From a checkpoint of a small masked image model: 24-pixel images, trained on pixel-art sprites of 400 made-up characters on tiled backdrops.
Rows from block 6 of a small masked image model, named by matrix and row number. Each number is 128 + 24 x the weight over its row's rms, rounded and kept within 0 to 255. All counts start at 0.
After each channel's rows are labels from the 100 images, of 14976, where the channel reaches its highest value: "responds to" is what is common among them. Only what is clearly more common there than usual is listed. The data: pixel-art sprites of 400 made-up characters on tiled backdrops. In brackets: how many of the 100, against the usual share in percent.
# conv: pointwise conv (model.blocks.6.conv.weight, 128x128x1x1), inputs 0-127

conv.38 [109 123 164 123 149 132 125 111 111 138  99 132 150 162 147 144 131 128 155 127 124 137 120 112 120 132 125 105 156 145 111 139 129 127 118 130 123 127 124 138 147 115 120  96 100 126 133 103 110 119 112 120 150  97 133 158 128 146 135 107 154 127 141 154 141 133 127 188 106 116 110 142 114 123 109 100 145 142 148 153 158 134 140 121 144 148 112  95 128  83 101 142 144 103 102 153 127 113 241 139 106 129 102 147 182 107 120 124 131 127 129  99 120 130 142 100 152 138  88 129  83 129 126 111 120 246 156 114]
responds to: lower left (77 vs 24.6); large (65 vs 39.4)

conv.110 [122 128 140  89 147 168  92 202  76 160 136 103 150 139  96  93 144 128 145  94 153 116 146 154 126  94 116  89 152 120 136 138 112 138 108 187  87 152 123  76 118 162  95 125 102 134 137 114 128 109 124  95 162  89 132 162 131 127 119  82 129 107 117 136 116 112 133 136 132 137 114 125 145 141 132 116 149 102  97 146 152 135 147  90 133 165 134  91 167  91 130 150 141 129 108 118 124 127 138 155 103  92 149 158 127 144 104 129 137 167 151 134 116 159 134 160 157 130 123 109  80  88 137 130 108 112 119 123]
responds to: green (49 vs 8.4); teal (47 vs 8.4)

conv.122 [119 177 117 133 129 130  99 130  76 120 121 155 114  96 116 119 126 102 178 169 158 132 146 149 185 143 125 127 147 134  96 167 162  80 147 160 149 130 132 122 117 181 111 114 121 108 165 122 152 101 139 123 121 124 103  92 172 123 146 132 114 117 147 106 125 114  82 123 172 156 192 115 143 149 116 147 102 155  93 101 103 129 110 114 116 111 137 119 121 154 110 131 129 139 153 140 144 155 121 133 117 130 195 120 122 131 106 122 137 152 155 114 179 139 114 110 170 124 132 144 126 136 101 111 128  93  89 143]
responds to: yellow (57 vs 8.5)

conv.32 [138 126 124  89  86 112 106 121 163 168 108 122  95 122 127 105  80 127  89 138  83 117 110 120 120 118 131 114 113 128  98 106 109 127 170 132  78 126 105 134 109 121 148 102 152  97 130 130 129 158  73 137 101 131 143 116 128 141 178 113 154 140  90 177 143 124 149 112 131 131 107 144 117 101 105 138 120 141 116 119  99 102  98 159 139 140 125 109 151  79 119 109 138  72 132 120 156 101 120 126 139 115 133  98 135 141 108 153  85 153  92 113 131 147 133 122 136 131 124 101  71 137 123  98 210 112 155 133]
responds to: yellow (59 vs 8.5)

conv.8 [170 149 113 102 110 115 186 123 138  88 134 105 115 117 120 109 116 100  67 135 101 117 146 128 177 126 110 159 123 143 125  98 130 136 133 130 137 162 114 123 117 115 150 162 212 125 133 114 104 124 147 149 129 113 152 107 138 125 106 121 125 176 155 140 142 139 133 131 132 141 131 141 154 126 163 132 158  95 140 131  77 180 109  48  92 115 128 133 122 101 102 109 134 154 108 120 142 116  79 134 127 100 122 108 132 134 137 121 142  98 130 116 137  97 120 156  73 124 144 110 148 111 152 133 119  84 136 120]
responds to: lower left (50 vs 24.6); white (35 vs 8)

conv.7 [149 142 112 126 135  94 144 120 120 125 175 146 138  84 127 143 122  98 123 155 121 107 123 147 144 150 102 152 110 158 176 180 130  94 128 137 128 120 160 129 147 116 107 104 136 196  79 112 122 133 112 104 132 118 139 135 129 126 158 134 118 133 158 158 180 180 118 145 110 111 135 154 108 122 147 156 138  69 168 127 142 128 140 131 142 121 164 104 138 143 129 140  96 143 152 136  60 143 144  89 139 152 136 132 141 126 136 167 157 164  98 118  87 140 118 118 154 165 112 126  90 145 123 172 155 141 146 124]
responds to: large (93 vs 39.4); teal (32 vs 8.4)

conv.34 [163 131  93 136 131 156  74 111 154 136 141 143 118 106 104  93 158 119 113 144  99 101 119 171 152 127 125 136 112 129 122 185 119 111  79 146 116 138 138 145 128  96 120 143  48 135 158 155 114 143 140 120 140 143 142 112 152 154 162 123 131  98 128 188 135 108 170 137 124 146 135 135 138 111 146 137 127 120 134 121 133 131 123 113 102 108 134 124 117 226 159 100 107 130 104 149 115  82 121 155 131 138 144 139 102 136 132 123 127 120  78 109 136 123  80 134 140 119 121 110 139 179  99 136 152 142 141 140]
responds to: upper left (79 vs 25); black (26 vs 8.5)

conv.113 [126 108 113 116 154 151  96 133 113 131 122 142 121 126 154 176 131 117 137 142 136 126 132 154 108  82 130  81 121 117 125 149 127  72 128 179 124 106 115 128 152 140  99  83 124 128 146 134 123 123 157 115 152 136 133 133 117 127 162 174 122 148 159 115 134 115 109 157 152  90 150 135  86 127 179 136 100 152 149 148 117  94 138 104 147 156 130 125 130 137 139 131 133 148  59  77 125 201 152 102 131 146 136 134 108 177 109 142 138 133  92 135 116 114 132 170 102 136 106 161 140 137 190 151  99 124 122 116]
responds to: white (76 vs 8); large (74 vs 39.4)

conv.33 [113  79 139 157 125 163 144  65 109 131 151 173 130 130 119 165 128 128 125 133 161  88 108 124 124  97 111 127 142 120 203  77 143 196 133 112 116 130 115 145 140 106 149 124 141 137 127 135  92 110  95 123 122 138 125 140 128 129 117 128 112 123 129  84 135 110 162 123 144 142 153 164 124 128 161 139 112 146 132 134 127 132 115 147 102 126 119 122 105 114 130 176 167 118  45 167 127 157 144 163 154 115 137 142 127 112  98 127 149 144 103 117 133  87  94 144 140  97 160 102  93 126 115 140 133 126 131  91]
responds to: large (99 vs 39.4); white (59 vs 8)

conv.108 [147 125 141 147 131 126 126 146  80 118 110 131 115 142 102 153 164  75 169 142 114 120 138 158 150 145 145 193 136  83 118 159 145 175 140 130 106 114 126 118  99 173 134 126 132 144 110 131 108 121 143 113 126 130 118 134  78 119 168  97 172 133 115 142 128  89 130 135 130 121 124 121 105 119 137  97 123 127 118  91 126 128 101 189 106 143 137 161 146  92 108 134 111 135 128 149 119 129 174 167 111 133 123 159 134 142 113 126 112 105 195 107 143 120 144 121 158 117 114  97 216 113 117 108 127 114 143 120]
responds to: blue (64 vs 8.4)

conv.78 [ 94 131 124 144 152 147 185 108  97 108 147 129 143 163 132 124 121 105 118 166 115 126 125 146 121 121  98 152 135  98 107  84 115 170 136 135 159 109 132  96 142 138 104 102 143 172 146 128 194  99 142 157 111 150 157 134  91 148 119 154 136 118 111 119 127 121  87  99 133 151 100  98 149 117 127  92 133  83 163 137 144 153 131 129 122 127 130 116 106 110 157 136 107 127  96 114 128 119  54 133 130 136 145 129 209 112 138 147 171 170 140 156 119 123 126 116 128 146  93 167 155 126 114 101 148 117 136 127]
responds to: lower left (67 vs 24.6); large (65 vs 39.4)

conv.52 [167 106 107 118 118 137 105 106  97 123 136 140 153 112 106 150 137 122 137 200 126  93 124 130 121  89 142 116 132 147 105 180 176 109  98 141 149 120 156 137 122 157 107 143 171 115 143 145 135 130 154 118 102 125 107 146  75 128 141 144 119 103 136 125 104 105 136 115 166 120 128 164 134 142 114 117 155 104 106 108 104  98 144 116  86 133 169 105 104 161 150  88 110 156  83 139 140 127  92 130 141 125 119 145 113 151 158  79 132 109 142 132 124 120 146 161 164 136 127  98 149 183 129  82  77 119 154 115]
responds to: upper left (88 vs 25); black (29 vs 8.5)

conv.105 [135 112 116  63 132 122 110  98 109  91 129 134 109 172 157  77 149 143 124 126 145  89 117 116 144 116 120 127 130 129 117 111 159  94 116  94 129 153 150 168 102 124  90 142  92 151  85 107  66  90 136 125 139  79 109 121 185 127 151 161 108 112 115 101 180 117 112 128 112 108 128 134 130 101 132 144 126 149 153  84 131  85 136 135 144 126 156 139 105  99 174 106 150  94  95 135 119  96 134 112 147 160 155 136 130 106 106 121 112 110 121 119 117 135 154 153 141 110 119 120 108 159 144  94 155 152 143 120]
responds to: red (39 vs 8.5)

conv.103 [121 157 149 115 141 104 127 153  87 144 105 129 119 135 140 153 102 149 139 144 164 121 104 156  70  86 124 127  96 127 127 103 109 116  86 157  85 122 125 137 140 126 175 117 132 148 137 123 155 162 162 124 119 101 158 142 140 124 146 154 106 150 106  81 121 146 156 158 122  99 119 120 117 106 157 152 117  86 148 115  93 139 159 110 121 210 112 136 104 160 156 119 123 118  89 111  97 147 160 139 114  81 160 105 141 141 149 135 103 147  94 130 119 143 139 143 116 126 140  86 152 123 114 127 103 140 181 150]
responds to: red (96 vs 8.5); large (87 vs 39.4)

conv.119 [156 132  94 129 144 131 115 119 128 117 144 143 127 108 137 156 134 126 175 131 115  99 118 128 127 130 114 148 115 140 140 135 140 209 129 138 100 128 127 126 113 146 168 150  92 145 127 113 255 126 114 136 143 165 126 108 127 100  75 139 130 118 140 135 114 125 149 142 112 121 137 145 136 130 120 139 133 107 113 165 112 116 113 144 110 132  97 118 120 152 159 123 143  93 119 131 119 126  84 113 110 128 124 119 166 136 128 129 127 104 110 133 164 123 156  92 123 135 126 131 129 128 127 135  98 113 135 131]
responds to: lower left (80 vs 24.6); large (73 vs 39.4); white (37 vs 8)

conv.28 [100 123 129 130 120 126 176  96  96 159 121 139 136 167 115 112 128 158 122 125 158 136 112 143 155 130 144 161 127  97 119 168 122 166  95 127 174 156 144 125 130 139 133 121  96 119 133 143 143 130 114 105 135 104 120  93  70  98 118 103 140 110 139 130 153 122 147 122 137 127 162 108  92 129 151 152 148  94 142 125 123 132 133 127 181 111 145 236 147 119 131 132 111 106  94 163 137 142 131 104 124 157 121 130 173 107 117 148 136 171  72 131  96 134 152  94 129 120 102 130 109 134  92  98 154 124 120 137]
responds to: upper left (62 vs 25); white (36 vs 8); pink (27 vs 8.7)

conv.36 [129 119 208 138 139 127  90 124  68 118 164 163 187 119 122 191 104 124  95 137 169 166 119 114 126 132 120 125 131 105 140 123 138 122 130 118 126 168  96 148 149 116 150  92 141 163 152 122 120 125  97 132 130 123 129 111 117 125 111 139 123 107 114 160 147  97 152 110 107 111 144 133 102 129 162  98 137 130 123 123 115 146 141 143 105 152 137 147 166 159 138 130 121 125 116 148 114 120  99 137 106 164 171  99 117 152 128 135 115 140 193 137 178 127 131 118 163 124  82 139 103  86 119  90 155  97 134 146]
responds to: large (91 vs 39.4); white (34 vs 8)

conv.93 [103 120 130  92 157 123 169 134 100  96 114 131 113 215 138 149 117 101 134 130 100 126 167  98 137 151 151  99 129 160  87 168 154 126 132 122 150 111 131 132 154  96 131 126 139 129 131 144 125 146 123 149 148 124 126 167 147 114 133 119 122 124 135 101 106 125 113 112 149 138 146 143 109  97 164 134 118 146 147 146 133 136 139 128 136 111 145 156 122  88 133 129 104 123 107 133 157  88 207 145 115 140 153 160  88 129 169 147 163 112 141 175 114 123 123 128 148 148 148 124  46 113 102 128 111 161 161 135]
responds to: white (66 vs 8)

conv.75 [120 175 134 133 193 126 138 179 145 151 169  73 100 241 137 146 116 114 146 157 110 116 126 129  93 133 142 171 113 147 148 139 132  96 113 130 134 138 137 143  93 119 167 138 115 129 147 129 149 141 119  97 169  90 114 154 111 121 121 136 137 150  89 109 124 135 150 159 139 135 118 113 136 120 133 131 139 140 128 166 122 165 120  65 143 120 105 136 162 102 162 123 120 138 108 121 102 126 144 151 134 107 103 115 122 141 128 137 113 148 115 135 145 153 160 120 135 142 119  99 103 139 103 117 115 124  78 122]
responds to: white (33 vs 8)

conv.82 [ 94 123 150 140 115 147 108 159  99 165 152 131  93 128 174 124 114 123  83  95 129 189 135  85 132 126 101 130 141 133 101 156 157 155 132 148 101 147 129 113 132 120 134 114 147  98  78 151 114 113 129 151  81 144 128 153 136  82 154 137 149 157 133 131 138 158 137 134 127 140  61 119 129 151  90 161 109  94 148 173 132 123 123 165 144 148 139 126 132 142 143 121 165 120 132 123 146 121  96 124 132 112  90 135 160 148 124 116  87 126 102 144 159 110  71 135 114 126 102 124 130 101 190 117 156 155 138 128]
responds to: white (91 vs 8)

conv.2 [152 173 121  93 147 113 119 140 118 136  90 110 124 179 149 100 128 127 165 201 115 116 103 140  87 151 137 118 114  96  92 142 107  96 106 155 135 136 120 120 172 120 150 177 123 126 123 152 123 122 166 108 126 104 126 179 122  71 106 122 115 115 138 117 101 154 113 107 150 138 104 126 124 118 117 141 142 154 128 153 123  73 148 108  94 113 165 127 122 157 136 114 156 114  90  92 143 100 157 111 112 154 123 131 122 117 149 134 180 160 137 121  98 114  99 143 144 158 161 119 146 174 135 149 116 114 154 118]
responds to: white (30 vs 8)

conv.22 [122 156 105 128 112  89 120 149 177 123 133 115 101 122 142 116 106 123 174  81 136  93 139 157  84 115 131  97 135  82  97 148 130  78 142 101 121 146 102 132 155 152  97  75 164 121 130 136 166 138 136 147 102 140 105 136 104 126 146 129 118  72 117 150  92 103 105 158 140 112 122 170 103 132 116 132 112 150 138 125 131 137 117  91 119 162 122 134 105  89 111 111 156 136  53 117 151 137 128 109 161  89 120 127 140 126  92 132 115 156 114 135 137 129 113 161 132 139  90 157 135 113 112 135  99 142  80 119]
responds to: black (41 vs 8.5); white (25 vs 8)